Weights of a small image classifier.
Model: 48-pixel images, depths [4, 8, 4], widths [64, 112, 192].
Training: nadamw at rate 0.0038, held-out accuracy 100%.
Rows from block 8 of a small image classifier, named by matrix and row number. Rows with one number belong to one channel. Each number is 200 + 30 x the weight over its row's rms, rounded and kept within 0 to 999. All counts start at 0. After the name is the row's rms in percent of the matrix's.
Before each channel's rows are labels from the 100 images, of 14976, where the channel reaches its highest value: "lies over" is the class under the peak. Only what is clearly more common there than usual is listed. The data: seven-segment displays showing three digits.
# convs0: first 3x3 conv (model.blocks.8.convs.0.weight, 112x112x3x3, each kernel summed), inputs 0-55
# convs1: second 3x3 conv (model.blocks.8.convs.1.weight, 112x112x3x3, transposed, each kernel summed), outputs 0-55

lies over: screen
convs0.42,106,251,215,199,204,243,184,191,180,242,201,166,199,179,167,177,186,91,192,235,166,197,251,206,169,221,171,209,220,213,196,172,196,153,224,226,226,198,180,193,193,183,275,244,166,254,231,180,174,181,188,176,236,251,214,215,203
convs1.42,114,220,176,207,182,176,176,182,202,215,194,179,170,189,176,184,154,169,212,132,162,208,222,180,156,187,179,163,190,188,171,182,177,185,186,231,165,203,236,196,205,179,192,189,176,187,183,172,144,166,162,160,126,175,164,210,184

lies over: screen
convs0.55,095,246,189,252,217,202,136,203,214,182,137,179,206,180,222,200,189,184,208,264,240,204,191,202,120,231,190,238,147,209,198,182,188,197,168,155,258,227,178,210,189,231,241,137,193,209,169,238,169,181,220,216,193,232,237,202,215
convs1.55,090,224,202,234,192,185,164,273,193,176,204,160,244,166,260,172,169,197,209,169,225,210,164,181,165,177,177,216,202,197,171,205,175,177,206,189,159,214,217,202,238,170,182,174,139,213,178,176,136,189,197,225,166,155,163,175,170

lies over: screen
convs0.97,086,145,197,250,147,159,233,173,183,225,175,210,210,242,175,132,191,194,240,211,244,203,185,140,212,212,197,201,225,154,195,199,210,215,226,142,154,186,167,148,215,191,234,212,214,188,213,177,177,170,240,205,241,139,205,236,154
convs1.97,099,159,226,177,142,206,236,194,244,200,189,193,216,174,206,225,192,178,206,232,204,125,216,227,184,243,190,173,174,235,229,197,177,174,211,149,211,290,241,192,193,218,224,224,244,170,203,183,195,206,206,199,207,227,191,190,201

lies over: surround
convs0.87,116,236,162,233,176,186,249,189,192,182,202,208,195,194,242,207,196,208,171,154,195,243,232,165,217,182,179,188,199,234,184,196,184,183,185,206,204,198,223,133,184,246,164,163,170,254,161,170,200,211,169,165,172,195,213,89,147
convs1.87,125,182,217,203,237,200,241,174,189,182,209,232,157,175,172,164,215,236,209,192,180,193,166,166,192,218,229,173,202,219,217,234,199,143,110,147,171,163,129,219,177,208,199,228,169,210,205,148,177,210,209,161,218,176,243,200,169

lies over: screen
convs0.75,088,204,230,242,218,254,190,217,204,235,277,194,220,176,186,217,184,166,151,216,214,194,247,223,192,239,206,204,220,179,204,254,216,228,197,186,209,239,218,203,236,256,231,218,234,204,231,189,126,212,166,193,226,190,182,208,173
convs1.75,118,166,233,188,180,197,168,192,239,202,284,214,193,149,202,199,165,159,159,208,194,191,239,179,234,250,168,211,172,235,236,209,195,209,225,155,154,223,199,251,180,235,225,211,260,177,171,132,144,194,195,202,177,199,214,210,200

lies over: screen
convs0.64,105,228,205,199,215,150,222,169,154,204,208,228,232,188,176,154,211,184,214,217,195,166,213,161,204,225,167,213,189,155,181,208,137,177,213,165,145,219,231,167,216,203,179,217,169,190,201,179,174,164,198,195,221,189,189,125,151
convs1.64,105,199,223,182,199,198,255,203,157,215,194,238,148,210,217,171,196,165,174,179,164,184,197,178,227,243,205,159,197,178,197,244,209,174,164,155,170,130,151,197,233,191,238,208,166,204,166,163,175,215,198,182,217,159,210,220,198

lies over: surround
convs0.77,113,196,187,219,188,228,213,172,158,159,180,237,198,202,235,184,189,235,182,196,185,177,168,191,212,182,162,206,181,189,144,196,149,207,184,217,184,226,213,173,172,235,145,172,192,201,140,182,210,194,171,165,157,153,194,98,171
convs1.77,097,185,235,191,256,223,250,187,141,191,221,224,116,170,173,131,210,192,216,177,210,206,172,213,192,220,227,173,196,196,233,232,196,148,150,192,191,164,155,222,214,198,233,217,220,207,176,193,205,223,201,172,213,178,249,241,197

lies over: screen
convs0.106,108,217,248,219,208,185,211,192,150,197,222,193,257,134,232,171,179,186,203,225,203,158,208,186,231,224,180,239,223,167,162,180,160,172,198,157,212,270,241,202,204,239,170,184,203,196,225,163,203,182,233,186,193,225,187,155,148
convs1.106,094,196,175,173,212,205,247,176,172,193,254,212,148,201,208,161,178,204,190,172,224,212,234,189,219,190,156,237,216,184,194,265,217,173,232,190,168,190,196,189,268,142,221,193,180,199,166,161,184,197,169,201,232,189,173,241,162

lies over: screen
convs0.61,089,211,200,203,139,215,159,186,190,223,157,182,204,129,170,167,212,177,216,207,168,167,262,201,174,222,179,220,215,167,138,219,164,207,216,204,150,247,181,192,208,251,204,222,219,181,200,166,220,243,183,117,241,153,184,200,144
convs1.61,099,196,198,236,159,200,192,168,228,226,97,131,205,207,198,185,122,138,187,184,210,152,187,195,186,189,181,178,220,187,185,177,170,233,230,289,186,192,213,168,212,190,202,180,222,204,200,153,196,164,166,164,198,156,167,180,179

lies over: screen
convs0.1,101,196,203,226,195,204,205,182,179,227,189,194,218,219,170,209,211,211,206,176,253,160,211,197,221,156,232,259,213,247,223,196,235,179,225,206,164,210,191,176,204,173,250,173,225,176,175,212,185,177,200,183,208,185,186,315,191
convs1.1,098,181,121,190,166,173,189,222,197,195,179,212,233,208,235,216,151,151,245,183,177,187,172,209,135,136,197,161,155,199,159,182,161,214,224,223,238,152,191,177,174,195,176,215,194,148,229,178,215,192,190,157,159,167,220,138,231

lies over: screen
convs0.37,109,198,113,196,197,214,175,228,204,197,176,141,213,210,201,209,192,160,225,225,202,158,181,220,196,163,212,209,229,229,170,199,233,173,180,198,183,239,233,206,195,223,234,176,205,133,178,223,210,187,170,174,141,179,219,227,210
convs1.37,128,221,186,180,184,190,194,250,192,184,221,161,207,214,214,199,184,230,259,186,138,185,227,235,213,187,199,198,186,186,208,206,225,201,238,200,232,210,267,192,174,189,191,174,160,143,190,214,192,205,200,230,196,182,211,181,232

lies over: surround
convs0.56,125,197,183,168,161,196,173,170,221,204,243,179,207,151,216,189,155,171,181,168,185,185,196,209,270,154,175,151,179,176,192,166,149,151,213,172,206,186,201,173,165,204,179,175,159,193,188,194,207,191,191,193,193,199,160,118,202
convs1.56,107,171,207,195,220,197,207,173,170,127,202,225,194,158,159,151,203,199,193,206,154,202,187,149,148,242,210,166,230,180,200,217,208,154,185,139,206,179,157,218,213,219,152,213,187,196,194,155,183,209,221,193,222,182,241,150,154

lies over: surround
convs0.27,131,232,161,212,192,170,257,161,193,181,226,232,204,188,256,203,193,215,165,181,208,233,214,171,253,180,181,192,184,213,172,175,167,174,202,196,215,211,228,147,171,246,156,159,169,244,180,185,221,194,190,180,182,219,195,84,189
convs1.27,121,170,214,188,252,201,252,186,162,181,212,234,179,166,164,160,205,223,190,189,165,184,182,178,182,229,232,153,203,205,203,227,207,167,123,146,164,157,139,228,193,212,197,259,161,202,199,142,172,230,213,169,215,189,260,211,179

lies over: lit segment
convs0.23,098,183,197,270,164,189,198,203,171,186,149,184,211,227,210,187,218,209,190,187,254,162,170,170,175,143,203,230,166,170,225,226,222,177,184,172,149,227,175,190,199,189,187,182,196,186,145,145,175,150,207,127,137,154,174,230,188
convs1.23,089,215,170,192,212,160,159,217,251,176,222,202,194,153,223,215,149,164,232,184,260,125,175,211,142,207,181,238,167,206,238,144,151,223,249,158,185,218,194,182,196,196,172,153,292,190,197,193,195,201,193,183,166,177,156,200,214

lies over: lit segment
convs0.3,086,196,172,247,164,169,204,220,221,203,147,167,218,241,187,170,233,200,249,194,243,172,208,184,202,207,200,225,173,201,181,230,216,144,164,161,124,258,208,173,218,227,243,175,238,179,172,183,200,203,200,187,190,130,167,258,179
convs1.3,092,232,150,200,180,189,203,211,172,170,174,155,209,163,196,196,170,155,257,161,229,191,204,201,145,165,209,195,187,182,171,191,187,210,219,195,198,200,229,152,166,184,170,165,216,150,213,183,178,149,147,156,175,135,236,164,195

lies over: screen
convs0.100,099,211,199,204,215,197,189,217,217,179,247,203,219,224,236,223,193,178,228,259,205,201,187,203,232,160,216,166,209,222,231,199,208,222,211,148,235,237,203,248,171,216,190,183,224,240,171,143,155,170,178,163,244,196,219,189,192
convs1.100,112,199,217,185,182,98,261,186,212,155,215,206,192,223,153,190,225,172,218,254,187,178,212,230,199,202,173,203,229,189,259,155,199,207,209,98,211,290,206,199,191,184,193,212,199,175,239,146,149,167,210,211,214,212,215,186,218

lies over: screen
convs0.78,085,213,195,252,203,195,175,199,228,196,157,157,171,169,206,181,191,221,156,165,223,185,200,220,184,188,207,226,170,138,217,231,239,161,219,185,179,210,148,206,222,216,195,204,236,178,87,223,184,186,177,210,128,206,194,240,232
convs1.78,082,226,209,185,185,184,165,224,256,215,239,218,238,226,195,203,136,160,252,217,237,139,161,209,166,213,170,231,163,240,201,195,144,196,231,181,170,224,194,216,188,218,176,196,228,220,197,162,211,204,228,172,218,179,160,179,213

lies over: screen
convs0.95,081,247,197,255,205,167,180,171,246,187,145,145,214,147,169,175,184,209,198,209,225,140,157,232,175,166,211,237,170,160,219,229,228,156,164,185,161,228,184,184,199,197,204,160,189,206,102,211,184,187,181,193,145,184,160,235,204
convs1.95,098,250,204,205,208,194,213,200,256,219,191,194,216,235,176,211,132,141,230,187,257,159,134,221,187,226,176,236,176,244,189,160,183,187,236,195,170,205,170,222,206,194,189,224,201,257,230,188,222,201,216,186,210,189,195,204,218

lies over: screen
convs0.93,090,175,192,252,188,216,191,198,195,190,212,217,234,252,224,191,189,231,199,238,242,191,144,156,210,156,198,233,209,198,223,205,223,227,224,165,247,231,191,220,180,212,216,194,230,260,167,148,164,169,219,168,237,210,184,217,159
convs1.93,107,163,171,172,143,125,257,138,225,189,179,165,161,236,152,184,180,152,215,180,202,186,227,206,192,222,192,180,219,220,213,170,193,209,181,115,212,278,206,178,197,162,189,248,229,164,226,144,152,154,179,183,186,175,185,206,205

lies over: lit segment
convs0.29,101,210,220,216,233,229,196,181,212,299,177,140,213,189,166,204,174,97,243,221,177,201,235,195,201,210,177,183,182,213,177,141,171,156,213,237,203,226,236,261,204,229,215,229,197,210,183,189,213,221,222,152,199,235,174,221,199
convs1.29,115,191,172,181,143,175,188,197,203,205,167,144,208,180,189,195,129,141,203,156,236,209,206,210,163,192,178,176,202,186,171,177,193,226,202,258,185,208,185,166,122,144,166,154,194,181,208,157,190,135,163,202,145,162,191,196,183

lies over: screen
convs0.12,079,225,189,226,197,206,210,160,253,181,164,154,155,183,165,201,185,200,209,191,248,145,185,207,182,213,224,243,200,157,228,239,242,146,163,198,160,198,172,201,208,220,192,189,237,186,95,191,209,187,172,201,161,160,163,220,197
convs1.12,091,239,227,178,203,166,210,207,272,217,234,212,235,220,181,199,167,159,235,213,239,179,169,211,213,231,161,226,164,255,195,157,164,226,255,181,176,190,158,229,175,212,187,223,220,236,231,186,214,193,230,196,217,172,183,196,205

lies over: surround
convs0.41,115,187,158,162,169,175,214,189,173,149,207,220,201,249,193,204,225,191,175,197,152,201,173,163,209,180,210,130,188,174,146,157,190,201,166,190,195,192,173,154,132,235,148,183,204,199,173,142,199,188,185,131,196,154,207,140,202
convs1.41,087,180,203,206,298,216,217,231,148,183,166,200,183,175,165,178,217,247,165,184,190,231,224,208,215,221,244,151,210,190,257,173,236,168,132,145,198,171,210,212,197,188,199,258,203,207,190,184,219,238,214,232,236,223,253,213,176

lies over: screen
convs0.83,107,208,176,219,204,171,175,198,271,234,203,162,143,203,137,218,144,168,199,180,143,198,237,196,149,167,203,258,180,232,227,210,194,177,239,172,185,199,196,227,191,179,218,207,248,208,189,173,217,182,204,179,171,202,214,230,192
convs1.83,093,234,207,232,151,152,223,221,241,195,241,233,213,214,202,199,180,167,259,164,204,162,183,162,182,229,158,179,216,191,195,189,178,223,252,222,145,245,188,204,227,206,195,192,173,190,227,171,198,166,208,154,204,137,148,191,160

lies over: surround
convs0.48,124,175,181,197,176,190,170,164,191,192,250,176,188,168,239,182,147,189,191,174,215,186,173,208,283,141,165,157,183,174,216,180,158,153,211,154,214,181,199,184,160,180,180,137,158,183,202,214,200,203,193,221,184,215,134,125,216
convs1.48,112,170,202,189,223,192,207,176,164,121,222,233,183,143,173,182,201,213,189,205,158,224,198,152,145,236,221,149,248,182,184,232,203,172,175,150,192,190,130,230,215,223,150,229,177,192,187,164,175,194,221,162,207,168,229,146,161

lies over: screen
convs0.39,106,233,197,219,216,219,155,180,208,232,139,121,187,204,155,218,202,196,218,210,211,233,209,199,170,217,207,238,202,192,265,153,191,159,215,206,193,213,167,249,180,190,194,177,229,253,164,211,216,220,234,212,197,232,185,258,224
convs1.39,122,217,172,212,169,180,190,208,214,185,180,152,200,182,206,188,138,150,216,159,260,178,175,188,137,168,211,187,188,217,206,168,183,221,158,216,163,222,194,172,123,142,156,158,214,180,199,179,202,155,164,183,161,159,175,220,203

lies over: screen
convs0.52,084,212,182,246,167,203,173,242,194,153,137,178,211,200,240,229,190,227,175,228,236,234,184,204,194,215,182,259,212,225,189,219,219,208,130,228,188,242,164,194,201,220,205,123,196,175,219,227,171,223,164,189,188,161,232,221,186
convs1.52,090,202,235,198,245,151,187,211,237,177,232,147,236,216,193,154,203,163,213,167,205,206,203,206,196,245,158,230,229,197,186,238,195,205,132,160,156,156,174,183,230,184,202,242,218,230,219,195,139,163,178,168,187,200,207,170,163

lies over: surround
convs0.57,125,189,170,183,176,187,151,170,209,186,244,168,187,156,219,177,144,163,178,175,209,181,192,224,267,157,166,134,173,166,203,191,154,153,200,153,214,173,191,180,168,187,203,144,159,174,210,212,204,194,185,204,189,209,148,141,226
convs1.57,112,175,195,194,213,195,201,156,183,107,207,227,189,161,190,176,203,217,207,224,144,195,184,149,137,227,226,163,221,197,205,216,197,164,204,153,204,190,141,227,216,223,133,223,197,190,203,163,179,199,239,177,223,170,215,132,168

lies over: screen
convs0.99,094,160,153,224,136,180,205,179,166,171,150,193,190,226,188,180,232,236,180,186,238,134,150,168,175,197,194,218,176,174,182,161,197,205,218,187,159,186,168,204,246,187,186,216,224,171,164,197,215,160,196,162,164,161,223,245,205
convs1.99,082,221,156,209,180,192,134,214,214,152,148,192,194,204,234,227,168,197,181,206,278,219,111,246,180,177,222,182,167,163,200,176,199,244,145,216,224,211,199,175,172,186,183,201,255,188,218,238,227,186,179,183,123,173,253,218,194

lies over: lit segment
convs0.45,087,183,162,175,229,225,218,254,194,207,179,255,192,277,143,201,186,193,183,154,176,169,184,196,204,123,183,187,242,185,228,167,240,222,210,200,180,140,227,192,202,134,214,265,206,221,150,203,188,166,212,201,193,175,254,244,208
convs1.45,075,207,154,200,159,204,238,186,169,186,224,161,197,173,194,209,173,198,200,206,203,182,187,161,177,158,179,228,204,200,229,170,182,175,202,162,194,277,190,186,146,203,190,180,218,166,210,116,166,180,156,172,196,145,149,189,183

lies over: screen
convs0.30,089,220,162,213,179,195,166,172,169,151,130,156,182,178,205,177,164,194,160,206,228,173,152,197,196,144,176,197,139,178,227,191,190,146,149,226,199,183,167,173,208,174,175,154,219,179,144,198,194,184,185,212,167,182,163,205,222
convs1.30,071,236,234,179,245,188,254,217,247,203,218,226,184,211,161,197,213,175,239,224,258,185,195,167,197,224,223,213,215,210,221,196,199,168,247,175,164,166,201,254,200,213,206,242,172,227,238,175,227,207,267,219,210,197,250,241,166

lies over: surround
convs0.8,090,203,190,221,179,238,205,230,160,148,183,233,189,201,228,210,229,241,175,164,161,204,163,213,169,188,204,217,225,195,125,205,175,215,167,219,174,229,180,161,185,233,171,209,189,184,162,197,186,216,188,167,162,137,196,120,187
convs1.8,092,194,258,224,260,189,213,195,164,201,248,220,140,164,156,178,219,218,252,212,202,249,211,211,223,223,231,214,249,159,236,231,211,186,147,199,219,174,159,228,217,212,247,206,186,207,179,207,207,229,216,204,252,197,273,238,179

lies over: screen
convs0.76,085,215,220,209,175,176,174,185,260,187,138,165,162,167,210,196,166,215,167,204,209,169,198,203,158,172,200,199,171,157,229,231,200,163,180,185,165,174,167,187,198,187,206,170,223,130,96,213,212,184,180,191,176,169,202,221,234
convs1.76,087,242,202,218,214,191,244,218,226,205,180,194,230,240,182,176,168,179,200,197,219,147,139,206,201,234,195,247,214,260,216,174,202,181,226,149,171,191,161,243,196,207,229,244,212,261,203,205,176,186,242,175,244,210,200,223,196

lies over: screen
convs0.80,087,181,175,197,150,190,250,164,175,213,177,198,242,234,143,197,248,189,226,189,220,121,210,175,180,196,210,199,181,215,170,200,209,220,226,153,110,221,181,183,232,258,172,229,200,177,153,192,207,209,184,124,210,148,166,226,140
convs1.80,106,213,172,218,181,176,182,216,200,207,150,134,175,228,217,209,95,154,202,184,226,230,188,229,182,181,170,210,203,202,166,169,205,191,164,224,227,202,200,153,157,143,186,189,197,180,213,230,205,163,184,230,127,199,215,198,196

lies over: screen
convs0.67,123,144,191,214,159,163,237,221,189,198,168,198,230,267,215,194,209,213,173,212,209,148,187,140,183,189,197,197,171,237,203,201,237,192,193,152,160,247,211,176,216,232,199,197,208,181,178,146,146,157,208,126,165,140,210,227,149
convs1.67,087,220,147,182,214,174,200,233,185,175,209,182,217,210,183,228,177,163,253,151,222,188,240,222,163,174,187,239,183,199,270,174,121,196,279,173,169,203,184,151,181,180,153,223,254,215,207,168,156,185,205,231,187,200,173,212,174

lies over: screen
convs0.17,102,235,220,163,233,238,180,218,205,203,184,147,159,205,180,237,222,192,207,192,181,212,236,232,224,219,231,152,211,216,258,206,182,193,136,225,200,201,245,234,141,203,229,219,225,240,187,158,228,209,208,192,246,243,176,200,238
convs1.17,123,208,204,209,186,165,231,181,223,210,201,166,219,208,166,162,179,127,240,168,212,184,224,186,193,194,155,203,215,191,196,189,201,223,182,192,138,224,194,166,136,167,188,193,186,181,201,157,191,166,197,187,184,148,155,214,160

lies over: screen
convs0.20,077,186,172,217,194,195,165,198,197,178,196,160,185,212,211,220,168,181,161,154,209,166,208,248,227,195,244,199,171,193,214,185,248,166,176,218,154,182,192,217,218,236,188,208,233,183,233,201,224,169,188,131,162,183,197,222,216
convs1.20,092,173,227,227,185,182,231,180,260,197,223,229,197,173,203,210,196,220,214,191,175,179,226,199,226,253,188,206,234,185,216,224,181,266,217,193,162,190,132,229,196,215,212,249,256,221,259,164,211,198,203,185,158,157,166,191,215

lies over: screen
convs0.81,098,224,217,201,188,198,156,216,206,202,145,121,242,220,218,154,203,158,190,238,211,246,217,186,201,242,139,202,186,167,216,164,158,164,153,206,226,241,167,182,176,209,209,146,166,256,211,184,203,203,197,174,226,198,201,166,191
convs1.81,098,193,195,189,162,126,185,201,221,199,243,201,209,181,182,188,167,148,222,161,227,198,236,208,156,178,186,197,237,195,191,185,168,253,187,219,167,210,189,166,185,176,182,202,201,200,177,186,173,142,180,179,200,172,160,204,173

lies over: surround
convs0.86,132,234,190,229,186,196,256,178,208,184,218,239,227,199,264,193,224,207,172,195,213,222,208,158,234,191,176,187,160,225,188,187,151,168,207,194,197,234,225,170,192,248,158,178,169,232,178,179,227,188,188,180,177,205,179,64,171
convs1.86,115,182,203,202,239,210,224,187,159,180,200,224,158,170,176,158,191,210,177,187,182,197,183,151,199,220,238,179,217,203,212,223,202,139,134,156,175,162,152,225,198,216,201,272,160,209,198,136,164,226,207,173,207,179,254,211,165

lies over: screen
convs0.68,085,135,186,234,213,225,177,209,229,216,197,193,197,245,244,202,242,182,175,239,248,233,222,200,206,216,215,202,185,195,226,229,231,215,218,190,177,249,191,239,171,210,175,210,210,193,184,166,166,178,164,187,240,163,197,208,174
convs1.68,087,191,227,173,170,157,265,194,184,195,279,199,168,192,205,198,247,201,223,201,257,149,214,216,206,225,205,200,193,251,237,206,185,190,227,169,176,305,212,185,208,193,230,201,248,165,180,205,187,229,176,241,209,201,196,200,251

lies over: surround
convs0.105,097,225,201,225,192,203,192,186,195,200,223,226,244,185,238,189,184,218,206,203,188,221,225,222,194,149,146,231,219,236,163,208,148,187,178,157,183,242,195,183,201,240,175,194,153,203,144,194,224,193,170,178,134,158,169,115,142
convs1.105,098,166,251,214,252,197,219,182,175,175,207,213,130,202,171,140,213,199,238,189,184,221,176,160,204,236,209,160,204,199,225,256,182,135,158,207,198,122,144,244,233,205,183,233,162,176,197,207,192,223,182,179,220,152,258,183,194

lies over: screen
convs0.7,093,250,252,215,195,253,225,138,169,203,193,200,248,225,203,191,194,178,197,174,208,203,181,165,211,229,222,200,180,225,226,195,187,179,259,269,161,199,189,181,202,173,198,205,182,226,206,197,199,217,191,185,213,209,222,231,198
convs1.7,108,164,126,180,175,172,203,227,198,198,192,221,247,210,223,181,189,152,145,238,213,197,192,194,160,152,201,228,199,176,124,210,181,228,227,226,195,134,195,201,199,224,189,181,156,157,232,183,220,176,213,171,174,171,262,168,214

lies over: surround
convs0.109,118,192,159,189,158,190,176,189,211,209,242,196,199,165,221,203,160,190,165,174,193,197,190,225,276,165,197,160,182,185,188,170,165,174,205,176,223,186,203,169,164,217,187,171,146,203,199,218,212,202,169,201,178,202,161,111,201
convs1.109,114,171,204,194,207,200,204,168,165,139,212,238,185,137,159,174,212,198,181,218,161,195,180,145,158,225,224,157,224,179,200,217,211,162,177,155,207,182,141,225,182,224,145,220,178,192,170,154,182,204,208,158,207,187,239,156,176

lies over: surround
convs0.94,114,200,184,223,170,196,181,205,179,193,246,193,209,183,251,182,129,204,173,181,207,163,190,221,259,158,158,187,201,207,174,194,135,175,194,165,231,205,189,168,157,226,177,155,180,204,206,219,191,199,188,179,196,197,180,121,190
convs1.94,111,172,192,188,213,194,206,168,166,156,215,231,178,146,162,170,213,195,205,195,159,224,188,134,170,228,221,167,241,168,196,235,202,159,158,157,183,167,134,224,216,203,176,223,165,200,186,150,178,198,189,168,197,174,245,171,165

lies over: screen
convs0.69,095,210,179,205,224,239,198,204,139,167,214,225,208,163,246,214,216,219,155,170,193,260,205,227,203,168,178,221,203,198,170,187,153,208,205,211,186,169,186,183,163,191,130,149,154,223,150,225,211,216,178,177,189,149,180,116,214
convs1.69,094,165,251,228,256,209,192,156,163,202,232,197,133,177,159,154,224,208,228,207,236,223,191,151,176,224,230,182,229,158,242,243,211,164,159,177,203,192,149,253,234,205,209,223,197,207,186,177,181,187,205,200,232,187,243,207,185

lies over: screen
convs0.79,094,195,190,249,220,188,179,240,170,211,168,178,183,207,240,162,182,182,205,189,245,190,182,218,237,151,174,237,181,190,220,235,208,160,172,174,213,224,206,176,234,179,277,136,199,166,187,223,206,157,143,202,160,210,199,296,168
convs1.79,090,251,151,213,152,223,169,238,216,193,204,184,203,175,210,197,172,175,225,157,167,183,169,217,175,159,169,176,185,194,159,210,197,200,209,198,209,230,188,201,191,182,155,219,181,133,203,191,166,214,218,173,145,138,222,154,229